Weights of a small masked spectrogram model.
Model: log mel input, encoder arch vit, encoder norm layernorm, encoder activation gelu, encoder width 160.
Training: ademamix at rate 0.0007, 31600 steps, batches of 64.
Data: trained on telephone keypad tones over noise or synthetic speech, 39062 training examples, 51.8 epochs.
Rows from block 5 of the encoder of a small masked spectrogram model, named by matrix and row number. Rows with one number belong to one neuron. Each number is 128 + 24 x the weight over its row's rms, rounded and kept within 0 to 255. All counts start at 0. Numbers have three digits each. After the name is the row's rms in percent of the matrix's.
Before each neuron's rows are labels from the 100 clips, of 14976, where the neuron reaches its highest value: "responds to" is what is common among them; "band" is the frequency band that holds the peak. Only what is clearly more common there than usual is listed. The data: telephone keypad tones over noise or synthetic speech. In brackets: how many of the 100.
# fc1: MLP up (encoder.blocks.5.mlp.fc1.weight, 640x160), inputs 0-79
# fc2: MLP down (encoder.blocks.5.mlp.fc2.weight, 160x640, transposed), outputs 0-79

responds to: number of keys: 1 (46); number of keys: 2 (38)
band: 500 to 1000 Hz (34)
fc1.283 079:120121135138169127131138129135101150125168131105114165171137173110112116101149094101137074130119116150118142150142138140114114099125126118140113114113110133175138114161145150140119157106125143146120111107120157155121150113098106115130083136
fc2.283 078:089159102127144135163144128127100087131110107062135120119093143112148171103122120145141129158123158120155122130138131131109182129113161136150122150116170143143128088139080139124136109134094137106164116157112148130126114117126135149083138125

responds to: mains hum (55)
band: 500 to 1000 Hz (89)
fc1.215 076:106106154165144112102062174156109151122158156115102147116136143153124153117142111099129098107110135150156105151113111128134145150151136146082119119123079135116138149149112114124132140097155100107105144101128148152143138120178179136150103140
fc2.215 113:104139152143131131116136123152032128117117148066106124142129163137112143106130121103148106139112115120136121131083127132133118125101145180136110133104133140169117084151113121099139126133167120124152135127107142120159136124120171131097114129

responds to: white noise (72); clipping (26)
band: 500 to 1000 Hz (68); 250 to 500 Hz (31)
fc1.177 074:165091130122159148110086148118131151141172157130103137125145137137152184128131121121137118090135129127137125099130116110109140151161169120109128081161141108115122166123122122126067134124147119126115131118128161169115150090173175122170121139
fc2.177 069:125134155114134111107113136122136154113113131099142125139095138157074060132153159139138103157117122164135131142089119119121112107113094156105160104111113120106144162163126161107113112120138131119120157112113126099126153143134107116106143142

responds to: number of keys: 9 (65); key "5" (55)
band: 1000 to 2000 Hz (62); 500 to 1000 Hz (36)
fc1.291 095:175120123152119138162121106116133143121133131105107148145219130116140181079146156154115132130118140128159143137081134106121092127139136126131132148080099148091117116141124108101154153120147116138191141108141157109137123127099132106138149130
fc2.291 080:097171121135109146110119112094081149129112080112123154131179149053105163117124118110141127167134083108152143073136134137121086127124145091113144169096134142128130127140117144123188137117122157097133150154096146086115128119119105116162127124

responds to: quiet level (89); speech (62); reverberation (50); thin (high-pass) (37)
band: 250 to 500 Hz (64)
fc1.572 073:112145131120163127115119123118121141111104147087119156150139150123083098135104117149130143120136150127137103116082161172138153137158125101101096144116127156172135119131125121115119118094154102111116095114130156120114175126157158099091107106
fc2.572 086:145076154156133109153128110139086130137130139172135145137134133106156118096146136125077102147130158129120156139177129115106100098112175121142138145151149094120106150085163136170098117131098152122114156128156121142128109104111132150171178155

responds to: quiet level (64); mains hum (49); number of keys: 6 (29)
band: 250 to 500 Hz (58); 500 to 1000 Hz (33)
fc1.161 081:109122155142138134096111130145127118110160144093120145124107121139149192117120141147145106100128107128155148156128109089141168131134127160095124131092139124126152124147096124115129119137146067133151090112125129133120167104137177138117123139
fc2.161 078:141107128149114108144147133133111140128123151158126133113182128133118109166126121111073136111111123149100116117136124148138120106131091116130140085151086124125124123120135117139095149126117188110115142101150122116158105156202102112160138158

responds to: quiet level (66); number of keys: 9 (35)
band: 250 to 500 Hz (100)
fc1.74 075:191107137089156114142094127168113098134142110112121132158166105146095105083161114175120137155124153157144120133096143097133128138122148135095117111106130149110098122127163141133123091133180165154129110165135170139132169121115160136086156123
fc2.74 152:117136118147129150110130138140086127121116159051087133136129146172107108126119127108171102109101132125135104132046127137131140124131110151121091121095087122139132144162138097117110156122142112111130094085119127120168131130193146113105088125

responds to: clipping (78)
band: 4000 to 8000 Hz (82)
fc1.610 079:127149148101125129193155139151106107149117073111121128166148110134141161091108094099146136141089081117142113126128098134121107135120136148083166109142162146105180160175156111109113108170119186141122132142100151120115121111123128200107091127
fc2.610 079:103137117127145124147125127126106125129143176103096142093146100151122139151162150157082143118158121106102104121133131108151106142126084136108127139115100180130132084128145149137126143123141143131142089137175180125145133134135144141106112098

responds to: key "*" (57); number of keys: 9 (31)
band: 500 to 1000 Hz (87)
fc1.495 075:188101116115109119185109103136120094150128157147087109120096131126109131136172161154107115163142140154179126147119077105146121145103145145141117125118117145160096112138147124138108120172128122121130139133151098126108151145084159133144147147
fc2.495 062:090170095136122132139132135122138135130144113046109135130129160088101171120126145138142153143138115127134146119126112140124135119121128111148150154125144132151091110116064095122130117138129129110179179135113129098116147098128159129134141141

responds to: number of keys: 8 (41); number of keys: 9 (40)
band: 250 to 500 Hz (73)
fc1.350 082:171134153142139150158144160181115138127166084156122120171142126129123153110140091069132151142092109162154140113106136121108104129104165126129094108067156166155129117132166147125120108138156170112100142178150170122128100118087132104106110111
fc2.350 080:115103108151130120091150126145104099126105136105103128133164144121161118086122134142124093155119134130115111143099128116136168122109108175125164137136094109077139170105137127133145173120138102164112094118130083141167109127146148186127105133

responds to: speech (76); mains hum (38); clipping (29)
band: 0 to 250 Hz (73)
fc1.213 093:109131150096133132108106139161115096132100091115116107112131128150113152134129143147135118119132103131122149160116098138137147146149118135082127139145155110091135137124091108059155083154151113113124144133132134157130163105164167159111156121
fc2.213 099:150144092114116109185148093105107139159118137134149123114157084143144098162156140141110147124128142091119114158139111151120089129131081111126130111171166149109115175112189128122123117139102136127105138147158110144084114115133111151141157144

responds to: quiet level (64)
band: 2000 to 4000 Hz (100)
fc1.128 085:138111205129141106103132123154123107124162115133133142109102139128131119096106115141076140134149179140129131138118143134163105155143134159075144141151112095091147155082162159154067135125139160162105114189152114120155103134126144136094132153
fc2.128 088:110093118141120141133121132145011133128095134100072129137147156129092133161131143112180115100118107144139134152096124136118132112108133145112111134100150144133112140152123134097165128136142107087114139114116115140149126110159140147120130133

responds to: key "A" (64); key "C" (57); number of keys: 9 (35); number of keys: 8 (35)
band: 1000 to 2000 Hz (71)
fc1.282 064:105119141131145139132114155138128091134129105051105110108122148120068132117110110104136123159119116130152120152085109160155170170169124147127110153103116122138137136147113119085119129141141133112142089097133141112129133137201160104096126122
fc2.282 102:139124138140124108162139091124081168137118099204157138119143091115148099155130139141110150127140153140138129111129124130122081102126107109131165130137153120091113167099165164165141106131089167112114158175144111141103104142081090150161179154

responds to: number of keys: 8 (36); muffled (low-pass) (29)
band: 250 to 500 Hz (38); 1000 to 2000 Hz (35)
fc1.469 084:149123143152153129157138123151108145142114067174111153149151124115111089111125116114124128143134155164154132115123115088125103122083151122133129174063142152144092089121154160110142095149163117152119097134155177116139142109067117102107137141
fc2.469 097:116116129117141119183156109154056118134146124122127141131163135122141102127118123142102104110118135131114137148131130156113131122141120131142154114151120104115093118114125135127117132118080132124143154129119079147140110142129120182153138158

responds to: reverberation (98); mains hum (45); number of keys: 1 (37); number of keys: 2 (29)
band: 1000 to 2000 Hz (83)
fc1.132 065:112124187140120125122112139146116111124138119157125135156112153120161095139179119104110089108137129133176132150147141046090127132094124114099131172094131126113123114131111156099116111135127133127128100100141143178133165126098134144141104139
fc2.132 086:125109130146125112108131121157034124130106151127109137130155147138148104138159134113132116116105132120146119153106128113127105125108171174112092128123137136127090127104118126125139115132144101108099148140151115114147117123109132153101150111

responds to: pink noise (43); number of keys: 9 (34); number of keys: 8 (29)
band: 500 to 1000 Hz (79)
fc1.527 087:103119116120144124146130110164114180157099116169116186132152134108090145091109090133143132152149180124147123108098097154145129118162143115130115167125140112155119122108154118146103122150142160136124111144143129143151143106134141110155152127
fc2.527 079:110131149126126089124126121152114170143122191151124139121153144125175088099117116091167093172126124108122127164138120154130128107120150154133141131144134125150127166107107121130145134118146102090100138121133128123150119088167116125184177157

responds to: number of keys: 8 (44); number of keys: 9 (36)
band: 250 to 500 Hz (81)
fc1.279 077:140122134128134134166136158147111185094112094146134188156157140149098117102119117098174112142090155130128079142113120138123119144109189121141102172084132154172109126105197131101149102139184139122093121180140189123157149117070102124107141111
fc2.279 111:143147112143126076159159081165095163141117102176141169122160123093136079113120124158129151152158134125138111117101127131154099110117094120144189142128132131137141101085135151166146119132111177125120132164141141128140115141094099162123161129

responds to: quiet level (63); reverberation (53); mains hum (51); clipping (35)
band: 0 to 250 Hz (40)
fc1.238 072:162140170087161136142122150147125126155099151088123177129167132142126093145112094134170124136117148107149144097118105108134129154156111092062102115124111098087153111119109156138155133139129126087077076144138121138120117123104129138176129109
fc2.238 082:114133145101109122112134153109089124113123118158155148117056157126111132122131130140110145145122145134134115154194127118115098140132124135183154150126109132124124128106134153155150104125120118155163156142130135130107121161104072108114122146

responds to: clipping (64); pink noise (53); white noise (43); number of keys: 1 (30)
band: 500 to 1000 Hz (65)
fc1.397 057:128121143115130136117133143128135097152155161099121083089123115120130150128153109112124113143138107149099175128146046085113151148140129113125122106108104153161147141149144153143131149170142163114106111104114144142122121119111124104139146108
fc2.397 063:123160107109134122134134116131111144133088085164145144120136103143095132148081124201111168124141168128133141125131120162163100124135066117131147135123128098099091127091109142132146090133109162126118160209123105116120124130146123136115174133

responds to: white noise (84)
band: 250 to 500 Hz (52)
fc1.4 082:099117139133112149099122126132120163101117138165106106114078139126100104076150127065113127147148116141136118126120144112155138132102173142122114125106131151125173136129186132121096143110154142147140103119126153140134151126169149116078130151
fc2.4 118:161135147105126126142116119108132134133136135139131127111188072167171128141122145145134117083125133143117128133104129147145138115150047120100115092162090087105136151124130115150085145132120132139125121116147108122115134135195141099159177143

responds to: speech (72); mains hum (44); clipping (30)
band: 250 to 500 Hz (57)
fc1.140 090:133132150114163162140118163132113113150133126125117143117151135183131147135121126118161109129118104138151114138079092170135186143142117126123131111127122095102136158113088098073132096154163105119138145147122125157109143147136136134123127143
fc2.140 086:136099156131148084163157120164090153140145169151127141125161138112175096157121108107112096116098113131097111147162138141094127111108148105123135104158133124095116154124148116146122155102134140119135138089144121109153092133123098156155158167

responds to: speech (100); mains hum (40); number of keys: 1 (29)
band: 4000 to 8000 Hz (88)
fc1.110 076:105103133159105122121112128122111112098122100175117099120094149135160136127188150127107148105139125148150090127133145087125082125090099188144091153138123139113125149069118117139135116127129089164135111156157117142144119189097115135121107158
fc2.110 064:097153152158149136120144125146154118123139123080115109149108130096152125082139125066115082168126129146133118127075135134103146117125129133165108131114116157131170089161166136148128164122146111128153085075162167149140139094139111076095101140

responds to: thin (high-pass) (44); number of keys: 5 (30)
band: 250 to 500 Hz (48); 0 to 250 Hz (44)
fc1.243 075:116106131135112121130102131130101161122168103084097145137110172144149159139122143138138152096135156138132139169126124157133052125121120133158150156149125110132123193137137133096158101134129138151098104153107094149124126118121157158140126140
fc2.243 098:095131114128123173102131173123112128091137150095093135131096157147100188094123124112141118127121118115116134143141128130165123134113143175136102126121098151155140085164132125106124148139157088152157114130113150109177124132104141121090075127

responds to: key "A" (57)
band: 2000 to 4000 Hz (100)
fc1.320 108:150117202123145146149116136146103158114118108115117160137176106170140113111143113114127093085089128129121109143101110107098109115117156147068114133121100133104183179148180118143109128139144136141110100140130154145161113124121128187105123132
fc2.320 087:128119109123158110116134099122136099129143102188140131112087129108100115121096125144114157107161135112107149121183147102110118117155145100139182150116152110140132111151148158166140120110123139114148116159106159162102117140081115153108118120

responds to: quiet level (93); white noise (77); thin (high-pass) (42)
band: 250 to 500 Hz (64); 500 to 1000 Hz (30)
fc1.95 076:124129114141133136133126127118129155111102115114120149138128113136132173134127148137116146131142099110131118115119166122117189116134165111091147111109137137116151174126144119111118119106127115112083134199107198137122168101121145168156126122
fc2.95 066:119104118137082133093107162129122115095179153119101103141075157137118082148152131100154096131115101134121154174118139111138116130126134138152063096083100141157114132127113132090111149106140106103122143069151098140120153139138113075128119143

responds to: speech (98)
band: 2000 to 4000 Hz (83)
fc1.114 083:169116172116153106121127126136112113117144101146114172143167151145128091123155114158120097150130124123131105154140106089142093123131161140070159115120119127112134160135128139117088112143168169165083087175120171148162130110106110162084108111
fc2.114 103:161106143133129114155126117146041126135092135123107134113144124148150077150156156109154084097113140143119111138063124125111122127120128156091110112143123116100102145117149112123124124135127119134098126097156114140163121113131142163115153162

responds to: rumble (46)
band: 4000 to 8000 Hz (68)
fc1.373 079:124085176141152106103110101152123114128128131104132135153098187130116149097124133123147094123121161135141136150139121124103139109087127124138082130131129088145132104143141111131111105132141082190145101126100131123157175118073138154100149151
fc2.373 118:118145109117120138117099142105127125141148166160134118113117109172134141129117140147164112118118130136107149133136121136149140129128061119134103131144086102130119162128107100147123149132099153130152144090132078117134113141229141100181152132

responds to: rumble (41)
band: 0 to 250 Hz (77)
fc1.503 071:137148145112124141088117151145128151130167119129124155110118106168130089112121122161096122111139170152146116113100089113154131152108128143102159124098112139099136152164141123124122093177191148135143119155145120110129117152140178120093145114
fc2.503 081:091144109119129128138154133123062102146105097121147111115094147104130197120132135139107149174130119131121144108157123138112157139130175127150135130134161133139110101115092109124159097130105115143144177185093120158117119155093089171101127131

responds to: reverberation (96); speech (61); mains hum (44)
band: 4000 to 8000 Hz (91)
fc1.224 076:128115131155120114156109120136140112114150125102137143127156121136162094093158150121172101154125149120146127164142149097119066147132132174147091112094115146116124101175160105123145151101117154135166131084172089126125117115160153129137111145
fc2.224 069:136114109147120125138161101117072126130143132184120111136135165084081128198089124130075177096133154163120126096137133159128163107135106111123158118145148143128126156081087165120096125123115132097141170173107148131102102153097090114144135134

responds to: pink noise (57)
band: 0 to 250 Hz (45)
fc1.366 075:108114120161124155096133137139127129118074177165117117131106115141065121103124120136136145120131138164145169100112125127192133132123134147077129092123120148115165132106149151165080126138130073118113103121115122111166084154145115109139111128
fc2.366 081:143120164137117130117139136136080104122107127071125100121108158128147164139147122093100167125131087110116125121078133121101105142125141130105118105097152107145144104163132147097155120126166085139102125165098124131133135152103138154098092115

responds to: mains hum (55)
band: 500 to 1000 Hz (64); 1000 to 2000 Hz (35)
fc1.317 091:129110110104166154155132183141121100094133138077132149101125139171131138109134116137179121121098137134133116211090130132152142179150132152077124132143094143130125177123135150114142149091107178104096151132140127128136105112155149200148103157
fc2.317 070:108164101095139149118121176150166116125129152094086110145092086133146164083164109108161148111114094100103123111092134080092127165134118155118149119124121164143139090145145101112142151114150080144127101128142146138112138106109148141122091105

responds to: thin (high-pass) (80); speech (60); number of keys: 1 (32)
band: 0 to 250 Hz (87)
fc1.519 085:104140176067155150095102170133105116117124134079098119137106142122132116099127081148132106161149121166151121130086142128132169180144125106104163117112120145120160157121125145140118131105157102141139091174117151161126146188135127136081104093
fc2.519 137:099150131145137169086114163117130116098151130076100113140096161126128162102125126107186121123125090123129121119091137127126178129127166133147121121080125135160161101171110113099122137126159089106152086112104160120141138120126148090098065087

responds to: clipping (95)
band: 4000 to 8000 Hz (58)
fc1.134 075:111124106149131129130133125153107113142096097081126154111159105133129167138114105122136110092150109149133150129121122157152089140150096118092160146144148135112198153132139152139132133130118124134119095146112107132140133131192128163086121133
fc2.134 117:089121128132130140100107164115111141122115161066070107149101160155100127133137135111164075125098105119158104144073131126125149134122137157123107135101127155131143126164127118102122151124156084111131083122112148147135133113148170145103078111

responds to: number of keys: 9 (42); number of keys: 8 (38)
band: 1000 to 2000 Hz (63); 500 to 1000 Hz (31)
fc1.464 089:136164112123136166147131125142113170105106078107102158138192113106091147062127103125128115141142117134150111119090103173158102125141165139151110162084119154158112111156163129104179128164171153134141111133128134108151131143076123136137122099
fc2.464 100:092164103149119143093140153123118154110131088088144121122132136091090149101108115112156147158150111124143131098157138140114127149127163124166157150070151165143146130138124114132164116118148148113138151176098162105109133130106082088128105142

responds to: thin (high-pass) (98); white noise (74); quiet level (67)
band: 0 to 250 Hz (98)
fc1.626 086:125133192072153128121120133126101134131121114101101134137116164114130088125134094129138126134160108118118120113115140116081137132104143101125150140097149114146163156144141141149121130116153151142130061171100188180113165147084123169071134112
fc2.626 104:094151141172109158090128157136134097112146150101136118134075145129139176116110124086184106129113117135141126119114131135149195128134127146141114111109124134143162092148123115112112147135142056124157090069130127119159112114128125092108052122

responds to: pink noise (37); clipping (26)
band: 500 to 1000 Hz (39)
fc1.10 079:131106120142145102131130110155130112123126153117133124119107084131137162132179116097099122092139127117108107106112141110097107108142116148089119080135168091125135120112148089107072139123119156154142100131168151162146133103161190156149082094
fc2.10 084:129164110142154121060110147136138106130137133093150095122096148141093161138108116111184154117128085113131116125126141143123152123146112113117114131108136107136134099159077126125143134120132100126115104121102128122132145109141131086124094101

responds to: reverberation (97)
band: 500 to 1000 Hz (39); 250 to 500 Hz (38)
fc1.340 073:150107142122123101123072142155118153121107140172122159106144139151115064153171147161149066147149136152138111154107123136151134167163103154094154128128091125108130116101124116113096114122150133136113131089161119158148149134149167173133113169
fc2.340 132:150071137142131099156120095154029144132109117146103133137149141122136069139145137135113103127130143137132131144108125135118113113123132153112131131133128107114109152106136128129118123130125142132113132145138110146147124135108151185124168152

responds to: speech (100)
band: 0 to 250 Hz (100)
fc1.180 081:116143170107125106107107124110105120129134068136087129134158148132139136135156136155089115082135112133124152146131121136081157103137141143143146116147126077079168162164107100092170101126132108151153102146113124150125132165128133181091125109
fc2.180 078:171129136144105128201152119130098108132143114153127137109169109135143173115120112128108113128092118121126143126165132144163078132120120127113098137196109107127115100117174108141105172131095144140141137104136112106172081142138096125156160158

responds to: number of keys: 8 (36); number of keys: 9 (30)
band: 4000 to 8000 Hz (70)
fc1.637 079:145102120134104091120133121153112137090146125143126126110083152126082117141102126133126110183153142164115102137122160149176141124130105132135183114127131077162167110164137140117100145108142155158112092153100134113175145166140139138101131164
fc2.637 124:052127093101145160100112151128135146117134162099074114138082138114087153125132121116155103091134114110142101127144133116149152149124195141142116147105148180166122081152113108084133140126142082114155069127121153148147143120127134114110107126

responds to: reverberation (100); quiet level (77); speech (65)
band: 4000 to 8000 Hz (62); 250 to 500 Hz (33)
fc1.118 080:124126203135121111133087136153116147124125132172127172150096144157144118124154148134154085109127163128141095153119122097109127139107130171115125155092122105129156112120145095112125090145158092146146084108165125152140156130099182157107132154
fc2.118 110:140089158138135116140125100151027147134115135136116140130159132135126100124135138138103119113133143127127118146098126137128109119121164148112114132135128121129095136102126133119134120132136125128107138153134120134147123138094143162126160135

responds to: white noise (80); number of keys: 1 (35); number of keys: 2 (27)
band: 500 to 1000 Hz (100)
fc1.395 076:139071153101138164143114150149105115128141127134089120124113135121112146125168112116132129108150100135132121131126104063108143165111184126121128122126131148157124150137164150114098111155161142137076093126117182171137155114093155134115113136
fc2.395 104:104097148136116127107124130147053115125143153092095113140140180120129137103144128086147113116117100124135126145103127119114155128117187166128099122125135143154138125117107088097119132132142093128137110092126134123148132122144151123125116138

responds to: key "*" (64); mains hum (40); first key: * (25)
band: 500 to 1000 Hz (52)
fc1.627 072:146108162124130123181136139155125083132152111162121124152130112154162168146150136094159158105093092116150122165129107091134146120107165185110109110127153141103112135117147114108159095151160107113102114158167125139123140097105143134096132114
fc2.627 078:080146139115104129125109124106136137145115093138138133085134130163158134117120120138143110149139141138084170122134133139144157128147085115136088132138079104149158150131110114131117143129121167161140143061095121132141134165219140107121167157

responds to: mains hum (81); number of keys: 9 (27)
band: 250 to 500 Hz (92)
fc1.209 076:122132119144083156140093155138111150086105173094132124140079109146124133127162148151147102151113146171157123120125124125192149134118123146114115177098088169174112100127128135130134141140144091102152102114123092140159115145105147119132121137
fc2.209 109:083164114118121146118128148121125125101126119089119126126065157108101178130127100139135129158137102142161144135151127147128155133134167118173119162103155163172104080145084152114130114127168082102154118168097152140113135131069116105097131115

responds to: reverberation (99); mains hum (57)
band: 0 to 250 Hz (40)
fc1.563 070:091154155152151138085125105105123162138139131141098186110106184101121111082099120146122117125157144120133136151107118149127139127127118127134125190128107146147160142146121119146147123118147091162147067091129142116119146106189158127105120139
fc2.563 117:148103114131121104171129111133100132133136093182132123121189103134139109142108128149118161116129159142123142118137123135146092121133091117126132126158101103121103172076144137151124127131092198130109150143145106122130115135154094132186181152

responds to: number of keys: 8 (40); number of keys: 9 (31)
band: 2000 to 4000 Hz (54); 250 to 500 Hz (41)
fc1.502 073:158111154082132160150127144150110140103103124159123149136174118113124104096164067117135124109097180171145105133103131088127117133129180112126078125102121173151124116103165125111130104130180105156137107154151161126159121157095107106097131122
fc2.502 107:112160136116108134108140151112084127114138101144136117121092148102134169161092111117139160134143117127145141140164129146144149145137128124175153142118147135166152106119064162092171120121126124114135136151109152131099130135130087087122138121

responds to: reverberation (86); mains hum (46)
band: 2000 to 4000 Hz (99)
fc1.428 076:150136126137156155165130162125111149143110162129135200165171132140154084109170094124130115114067137159149135131116120139075100128112094106117124118136129137122131140104127097099126083140144093158161117111180123129119103137138124123122120116
fc2.428 127:078145120117129164081116160124135128114128126097116099130071128121096180125100123107154149120143123108145112118136131123162160161134175136160095141084133139175129081160108128100150140130163087127134099138103142120116150120113138100114082114

responds to: key "*" (57); mains hum (50); first key: * (26)
band: 500 to 1000 Hz (86)
fc1.434 084:150110132106127163099109195146120097101146122110111087125132121137152170121109099100137129143123114144147138149128149095135184181156163117113132112129104166112131177100126141127163173094171109123100145121125154142150114131145111088134125133
fc2.434 079:163105132121132113166117120156122163142111137130139158124148082130140066109174124150109104121129130124139127105142135117115099131136076117110148108129113127102132080096151160171095152126103162103125092140184124142138115138141111147141130140

responds to: mains hum (38)
band: 2000 to 4000 Hz (100)
fc1.619 084:135121175112132139150130142125120123129126110092129166117125116164162108108171119155104082141100141120136120125137117059128112149095156136097105131126084123124179150134149111150117122160121153159110097119118147137177110155129124174110127118
fc2.619 066:121130154111106138138108146127075126120106122130118157118139078179150147157111148152152133112119144110131161134168120097124107129161134077094165128123134096085115118126155178165101137134113134100112119137117144162142110135070109150131174115

responds to: key "A" (56); number of keys: 7 (35)
band: 2000 to 4000 Hz (89)
fc1.207 089:161143160106153140105117143136120116109161122140125154132083125186139162132116097162100095116133179126134135091117137122161093114144143117091146148131112069127154151134123118140068116129123162143151076143106120150164129131137157126140117104
fc2.207 066:118127124108144104082129105105109114122113182097134122144137175105085080171115124126160116134136121131139088153147115100097108113131097097112160124142146149113109129180116195089150128116136118089092135130127115146091145127126134153150092136

responds to: thin (high-pass) (86)
band: 0 to 250 Hz (95)
fc1.122 095:135126094128144092141100124157093116114173138091106134153152162123115149108137113096146134110123122140152117188057154148090100120156113151147142137097112144145081158153169134104156122078149129108114093145142124155125158114145182161138126105
fc2.122 095:100143149141127183095148148139111115120117137090108103111109146145109152105146109070147114107130094110098134117116128125122154126100164156104096111104132126148147110147120110084111155141155084143134100099092166108170127120167142103121100137

responds to: number of keys: 8 (40); number of keys: 7 (31)
band: 1000 to 2000 Hz (74)
fc1.293 075:124139110128160132113117134180104134120103104106118144141158101128093153062128088112135125148125149126178092134110102150160081144126174129133101161097133138195110112140172159136180136156176173129099110143174138123140136153082122104141131102
fc2.293 101:116147085133116128116139142087159150111127107145170144118157108101110127123123129135108149136153124131114133113201126153129132129126130120150177133118138143127136132130133106132171108136143147132130155150129151109105135120135084109145127140

responds to: thin (high-pass) (85); white noise (55)
band: 0 to 250 Hz (85)
fc1.551 092:137125107090147120114120130146113121124195187082109110138127116129115131135151105108136120127140112160147114140099124096150090166136122136116131072080123169159142109173158121101124161111168133134126124115153117149109143133105135139133076113
fc2.551 078:135091126166117141179136111104073144121122100108131143127138130138123178149102156163104145097109144131166149147135122184145118122141148131104078151145124099170092120101137133130157111143106123093084112150130086123119116133098115128157154134

responds to: number of keys: 9 (42); mains hum (38); number of keys: 8 (38)
band: 2000 to 4000 Hz (100)
fc1.479 081:153118174104175157155129144156124142130158095170129145161161126128162111098150117112153068111101133139142130153124132091109113170104136149138093133110141153098128102133172122100118131128159117147155141100177126157135134117111123114064130131
fc2.479 090:087163084145105136095169155135114130107129096102138127132127141106116172130104114106145177130121109117121117128143126127133148126117126145183134140084133176171162097127098140119163115142162132119130145143107167120118130107129085094108098111

responds to: speech (90); mains hum (42)
band: 1000 to 2000 Hz (78)
fc1.264 081:136100106148147096102114146142120109123128086072130141145166120151130098102150113122106113126090108116133077148148126110131110115143167179104141098174153130111139193116156087132110112129147147160092102132157130155153131110173119164121097121
fc2.264 083:119088147139100134154132115117070152114106146097097114121144133138128085188167154115126078094114135148126113150083114161121088123099102132125121144139132126133072143155145119111142142134153111103121129117134114138142123147113111130105169138

responds to: number of keys: 8 (36)
band: 2000 to 4000 Hz (56); 1000 to 2000 Hz (43)
fc1.156 072:153167186114165140171140109138115174146147105154102161125176118105113052065111111129131070135136141129144115155093130139136086134102127142139118155109104120094147110158154134130102153131119154114139099123173116118135101125125119123114129137
fc2.156 109:069168110120119164076126179103131134105140131090130123134088128133121169095130119099180114131119112118125134121138127130124150135121172132174114124077140173168158098180118118095168114129160092115160119116099176119119145114126122094097082104